config.yaml
arch: "xception"
model: "image classifier"
dataset: "patchworks of several textures"
train_examples: 145000
image_size: 64
grayscale: true
crop_scale_min: 1
horizontal_flip: true
targets: ["centre pattern"]
num_classes: 32
norm: "batchnorm"
hidden_act: "relu"
depths: [3, 3, 3]
kernel_size: 3
stem: "single"
widths: [128, 256, 512]
loss: "cross_entropy"
init: "trunc_normal_002"
residual_init: "none"
optimizer: "muon"
muon_scale: "original"
learning_rate: 0.039
momentum: 0.98
nesterov: false
orthogonalizer: "newton_schulz_5"
adamw_lr_other_params: 0.0016
max_steps: 8300
batch_size: 512
epochs: 29.3
lr_schedule: "wsd"
decay_fraction: 0.2
final_lr_fraction: 0
warmup_steps: 410
weight_decay: 0.009
adamw_weight_decay_other_params: 0.05
Rows from block 4, named by matrix and row number. Rows with one number belong to one channel. Each number is 128 + 32 x the weight over the matrix's rms, rounded and kept within 0 to 255. All counts start at 0. Numbers have three digits each.
# convs1: first pointwise conv (model.blocks.4.convs.1.weight, 256x256x1x1), inputs 0-85
# convs3: second pointwise conv (model.blocks.4.convs.3.weight, 256x256x1x1, transposed), outputs 0-85
convs1.31:104153109068166166072144089146122045159096110137159081121156140095089141133145101138176084086138171169213163131131156116198079141131131083141135122128121112136182095043117084157159160083176108145114097096222133137114165115124081157111111123071116168171138132
convs1.32:107113181136168149120185103111145125095096134145060129172107129157121162164056096160157129200121152154092130176100096104145176126104190125107124122159156168118170139180143142159101151158147120133093152092105126150178131194130114119053106121180094078188141119
convs1.33:130139139136148128053133103147111172096102132108172110092161108138131181152129114145103120127131137154076177120158084097073078152153108094071138169125166063115130178163162134129142152176149145142124044190078150126157141115156134115122113089082092133112188186
convs1.34:143176180124110116023171104125238124109081114097137173095219128200141160117116182113112108143173094159116137152140166192091155222134173115114126110146135139053121113137112113121127149116097143169070169148165115101084130105134123104073157115118171073070159160
convs1.35:097118083124121095147160098096118148116076189130144129154149150182101134100141183142192187123133117135112152093124113124123099100060159091095044126178162140106096118132131155174141158157118169142143158133116135149104102149143072118084160140041103102171177110
convs1.36:150113129160164130109164104155134139146175201097123117094124100112110085092140117087108173087109147143142162078144071068168119129108108134123157110109118152112191113169197043123169141119098135075065160127138108110114150063138124144081128125088162155127030171
convs1.37:143055093106116084140129121128147142137096134110105166085084096109167124140138159118131170186154127074135116101131094190090171164152116119128094096186140197148142137152166130088055148164097132138105159150142138173137047103110063104148107085095141122137111150
convs1.38:097119120114058140145218155168119139103136136143133104165110106072125107081168103135113084113164149072096092156099115092117110104153160113112119152111110182139173159137130119147176077105157148087124119113129141129146111107181122102179168161100102152148163063
convs1.39:142128104125115129154060185135099163107107138110135127084103138116113136149110134155222130128255118146119125142185128138092113164149144102131133144169124108097100167139122134151202127182086097088191106110155131180125101086129157157168094096122131129152105117
convs1.40:181142121148093170135156110125150130093100151105114181123094078099074117087127091146125152112074172179165129193144118076176123114226092127123119115095000152115158052146111141132099160127159168124144109157154141104163144098115114183156115114134110081085138136
convs1.41:148184155100155113125120148167165101145128129137164106130113148127131114060129117127121150136145207156154128114157198125118144106106085114098137095111099136147183018099121133127090149148135179083177098151145105113120176119109111128162061099141172159116127105
convs1.42:166142208125104121162135156087126083156136091168058133176137201142186106138162170112182056214189120130036126159141101181106142100089128118132165142165123137139172147166214135143086108144178134142140120140095161103131165124065146204121103155145062104069224118
convs1.43:124158080113070156148144153131089140171129085130143103094149124161139106095188103093133107118133120111190095135125149133086138184125139139108134108112120124098093177195123189116147034141072181088132130139151132139116189161110142099150170104099149102145086125
convs1.44:175164128177114165095094124184191126101136149147127054122129163151125136118126151100159165120149146122110123137126150109053104096152112112169078104183101102135132137092132241068118086142133150109122144123093108152152128127157060118086145151084144105081145115
convs1.45:105169213141120110118127115091129118131088114082114179075126140060148053138124147146123148079141144112158147116114048092142124104139094126148097241106155147143116141058145082096088093181082130144166138193163172085111142135102186105134107177136129109110073128
convs1.46:105145076110143083059131146148170148167111136094087153144184136155165059145176059158114113157173139154047109095148070152109117111113161083180186108137129167154168164119125140120166119140044085180163135090155117145174096110132096109131126080153114130126156052
convs1.47:183109098114120149125099149086119173116145110113155105105154102140144122175088116140145123162047177051115186144093122141142183129159146129128108118176135141124108102218131121127141093137077113150087121147156129131136134071149095091119138108175132071146115116
convs1.48:126177154142151114085161127134099101137124166124195113107221127121110123134136169147136107099137182180098079104181079116079081110097094151152117114118143123059110184112124148135113126172171172158122130149155096127138126141146173098093097164092163139151163119
convs1.49:120144184133151126128157051138108102111166170145133126142083150081167096124099134157168132093112160115118134112090156111162114115189127114184105113114066140163171151119138088151171101081149132107099125102098128146150147147147140130115161112129092188130091068
convs1.50:173150123137121153095094136119054136126130056143087130088150140097107127049138159155156119147146086124198107099161156115133117153094130117129113128110182111148109151106181155115127075171138113106107147117161122147096086109144112117120095116181136149164111116
convs1.51:055116134169077103182139125169121121102126148114098116098140134157091134111067153088113133170108146093088061205111145121143118148171210119113134208080111148143157145132135075170167174113118135127140129128105046080130138134122158071149146151132121088137023187
convs1.52:083111105125099165179088084114134106124145126103120116129136121134099070166096136103160100128142122103137149096164131125112166071117154121132128071078092173152135170107129136102097073183105154125094055174165064098115130145109108145154059093122159085132110212
convs1.53:087156159116132150172165112166154107153132108160116066148145163131131117174102139085132124143142173122161131091128122133132141142179096091171104103111118102138098118124111087150184057135112077113125148154112114170154094103196122111114155164152124146125077144
convs1.54:106111106144119096069136110172097101140083059161110098155134108094144165094066120063098097117112080176123154137131214154121077117138151150088169114134149096102173098129120144143100129113105144190122142105105171170104126144089125124106118138152020120166092137
convs1.55:110128155139184075121114156121141118150121109122145105135120134118094145161147097145142118110164143112144136116105121199149106124109128155127157120091148110098143144139088133132115128053146073141126121144137115089127109070073067164126128083140134108149148101
convs1.56:144126031107136109123135142098177060246137132153136136107086136150142115108109097124148122176111155127094160138140164078127106112125159083119107219171146137093130162093139058099145099145062101057148168201150151136111126105120022119092131127136099155076131141
convs1.57:120139135142165150124154155149105114094110135126127146126136152142076141130155137129103088123174055121140080131102197172068126086147187138100127168043148138113088121152157079096097177125119128116095184094156097115128114095130107113122108127211158213152103115
convs1.58:031143116165160192157145050111116197076128090113118144140093109092174144125141016162144101168083084089131160161177124170084178121067161134127165121102110104146155161136109152135148059150125157079131086137138137098151100131145135177118062076105060114118161137
convs1.59:149096175144154117088138140113148094120137112104145168117119115146120138105142090125115147115129141122103084128097108159079183208139171091124113177146169125148102136123102136134098142088102124113116156056132128154066137198140135131105139140172118113116119112
convs1.60:167120139115098096092146103117113150126140143149123185126111125117159186209116096143125097151085079114147179101097159197184105071121129121091127160135146176166188100156147120185137120087144130115144151109040180140115081119069143128126160076199092117106130102
convs1.61:107142136155161114118071159093128163134140131127161102130163114128078090135137095113144127096088110105125115071137140141124102127099110099091084122172120115107134097088113183084087144163144171154143139124149123067124110063109148131140088080121071113165139071
convs1.62:124120146114077172149109143164139091118138142117186108114139108187155124122124171118102112094091125144132183125146194120105108181164127143085139103121102141147099177157126107095179166143124178097158114149131120130143128076133168160131135186153095164099158104
convs1.63:160108052162139187147089151133140146163104153076070117169118100139148080132179130043111124154123141099133170144140123066142138104163092077066106134147094108190136172065157075159106155142094205072101177156136145112153156196134182108108132111173128141134088133
convs1.64:116142197154104100159158151055124121176131081144129102072124079179202131057132166215163141093085173130118082094128156130094161097148184089165127148180126165129145140142121117156194093095117142121170171107157112138094080112105129090182103151081081146108153159
convs3.31:143143086115123116144136104184137163159094121025105130118050102135205145120107087118114145153126143140000084127149102155183108139183111104149176074077159174013109136170206151128177081119112136132089123050157123174159089123139109147146134140081099151121108168
convs3.32:068159119062154152125179151145114131119168116081133106094119127112136120108130087116128105117141090110143105142104128121105142168137163188112071149133127128110103139146106128178115122133100110079095165162138075154059144177127157081125129092080115109091179136
convs3.33:209195139189141185153079141125172088177083113126115142118114102064114154170149168153063217150091084141149076152102176144170140144136066122057204143094098147154101106139109132089118113106149177170145150167135106058162148145154122158071092103142159098112098125
convs3.34:073145134126097173170176101129125069104093097145095109120121125157056130120157152169122153107091168085154126127128156149131178101112162143166092163150130081108151129092073079108167128124125100120178203094224115059132200131081123144127150111144089156108140132
convs3.35:153031142115137121173082108082149108097195106148109143103205149114108079091100087107126088099027149134146152062176136118094125140150114142141107131125093127121124144123102124135056064170069172096085115172150136107177099103064151202066139111136093172195071107
convs3.36:106138129120118139105122187129172175147174122109164151090085136100103164108132109092125055108102087136152151085158149106175157156140109141124096125137121111153144098100139101105179123187088151117084165134107186174062096113110143125160092094162138074193126207
convs3.37:170126171131186172091125199158145124145096132068193126102163140066150179160140097083138175118066158139099154166118160153072132081083109105136142120156124070143174148131101136131131084130080106128143138095156121147173149094112067083144123078104171127024152139
convs3.38:163125108114066106145134077098109083143129176126126116113110155110131151067119150078152192081159113150199093135153131144152168104140117121093162087122139127163171157107127156178140110146145112163101114115130105106146080149096128137083101141145136130124067160
convs3.39:121161107092124036074134138095173176159153133154180100124124136140148102097128136075012143086210135170144115145152112117123138126201121114151129077126129141147119177168119133177080184144126116165146122152148096157094147104155162159158138110164141190093127066
convs3.40:106140156149126065142135036097105070109097155088125136076115090141177114143157182153157127110146149121107060094083068153183087150073170079118117153112110136148123152134121142050140092108091092174085126107104134122124159118137103105167128101101090145217154156
convs3.41:141108170121154118128102086146147076123203175123138162148152101147105099117171152096197127149138050171100140081081132150118144127134083136091108138081181137169113090138191098096159084099085175111109078065138133164124091036101130142178159113153129105134109234
convs3.42:132151164127171152182143124120120151104128144192180121173103175187149038113073087111125139167145108114112123188113106111125081104103141160162090149141122159123185084086154148120116105064131167124165119088162161111112156123108117074119174175136116125086123182
convs3.43:117115091104141131140105125117175125161135105132128113175116118127104132092108170123142105102137188164166112129130146113115061105149107085109132146117155090122209105118173153155130170151140109133098146096059120095142122104135126107194085141116178112100117129
convs3.44:049111169161164096196095144173072102143197108111144118169132145118104152108139127102143123089133169139167123129146111124138100140138177171079133107133154096083112119152178107094142113095166085167148104090068133148108109131092217147089124156186162120127132127
convs3.45:113084145157076159102107149134129193121162134166165116101101061135164126076165078153063099152162141112095116110075116091112093125094115198153108150086130133187198117129126168182118116171093087057121071132075150108093148135117179154160138129173104123063117115
convs3.46:090158108147155134092124132195194122165105104117160165113135108161158178141104081080134086102089052140144133132148145225113100089131100134148125144106129107124091110149093134175143151140092100139159157127114104153163118117151185133152116147141151143092113155
convs3.47:167171152142185173153141187162180068111147131098101189141123081059055089141102089123130122129096107159157180161141112122165097188132080122147086179118106118122139182118175165101117151061158111144134181171122126205147146123114072114183203116148122124131167147
convs3.48:085130110111064074150129200150119122183133161173080086125085086135145140158123129217104118117119127112121081159149109116148134113134152102178147156124115115084173142123103165076107156137141094111147199098173114116086113081093155175103167116127116113177130130
convs3.49:191101119177166143154141127146123107171115175098058180154110157092167104151113154159074164120154098153095146142164134134147123199165188085115116164143136097145100113090150088131150149157104086179119094095107099141111147174174156138103128150085129058164155140
convs3.50:129137170123132125108127145135110113094163120122077153076098137142135187152089122137090152167128117087117160119103120184145133098113082105158171173128136192097138097142085108128129147094123070094135118114133139116165162180121135118102097128139126092086103098
convs3.51:107088123124141096131188084146123127165126174181128115176159150158098050129144153114127092090143101095126068198182159105108151093144220115134176151139152127073125103121133143184138087165111171195145097157163148119146158129070111211164186123055129119099234113
convs3.52:170201169109082070102135125145178083154174131145166203135064156133105105087127162134175147129114185135166113087099049191130078140099124060139137127149097182134053155172164148112104093174156129118123110149131111168133176153120102156102119064122139106112138083
convs3.53:104114103137147142126113147092105136159156134119098128132099126127107132110123145108134155123103146103106208134119113161101236113076158100140127110100135118160141126135154126150134134094090103147094146152174184102130090134102144122112155081100103123120122171
convs3.54:126089173130071115115168095132144162171152188187100134149118124146111089112144141109131107098128081138142094188103173062204181122076175165108092164150113191090142137122112121170133152163168154097192113075125091101128159106112192144149148170164165121138143094
convs3.55:136112086113089134084153083186138148139055155097141076128097159140082161149137075164118077075142132155143139112121094118120172118169138134066171110131094125104108189191090080184161105151119158153090167138122114091133115168110201126115086100112152167107213102
convs3.56:181103096114103126113133142108092161152182168133151135141121103083148112119129117205135113124115091164112113140129106170151092081163184144136173081096074128158129119167099154125202054078107094085123156154107051107142104136121135112150101137120133146234123154
convs3.57:171123111117174142149180164125101172171195131160146120156145133105048076106077124146106096156153085115122172118126124090149115195093145104141117104144133102162122107085132073112163189090040157132169106134135157150103112151142076130150132130179142155130174137
convs3.58:130094130063170091088129147100100084138081163156088163121096104106139117153125139108092074118095142133083100121114097120158142145136140185077091110099077046139091161087083154130132133134112089082143123104151122143137138083128150209082027137180152109143119136
convs3.59:118162177144138135101151105181098076135157098068116137151112147149107116104111118138099117158125111113152140131154125082067138125091138189127118116114134138108074144139089113162135155164139099190148160085092140102128139109131146077138120169106151088113157163
convs3.60:069115079131145151185134112081102109163125139110139103113107154140167151136156118216124148100103127049129091147170142162190120069148147081061078104159102125124124170113123130141122149081067099167086095136101160127094102176115183127123134107066160127101137162
convs3.61:106114120160137166099147128106123163125097166124105149157161195169034158169119141148112087139109151089104141150163128144111092185100160117145165156130118097142092123106152199128091132155129152135138121074114100103061123076151092081106102096118136174133085154
convs3.62:212097159149204156103115156086125127148142112099073176192106143085154139130129105111174126112104138172138118146145109181135146145153108195121141085170145095106075113070171136125140150122109096125092210107196176107097118143134088111144137102150123098169080162
convs3.63:166151093117193141134093146124140135187186110122104162178122190121132197094144130126139119128159132140174179154151099122136077153193152153167126167155139133198021108166175077134210092110210196137122112085143100135146132107130180121143131123136118124124097154
convs3.64:109119116131106106149130139153135131147099111133187166136096137159145070096159190149129117103121073110192144146113132086140184160095207131119145117127122046136081130116111092135146114119061131064144144146118181141133120136145093086102171120140073126085142116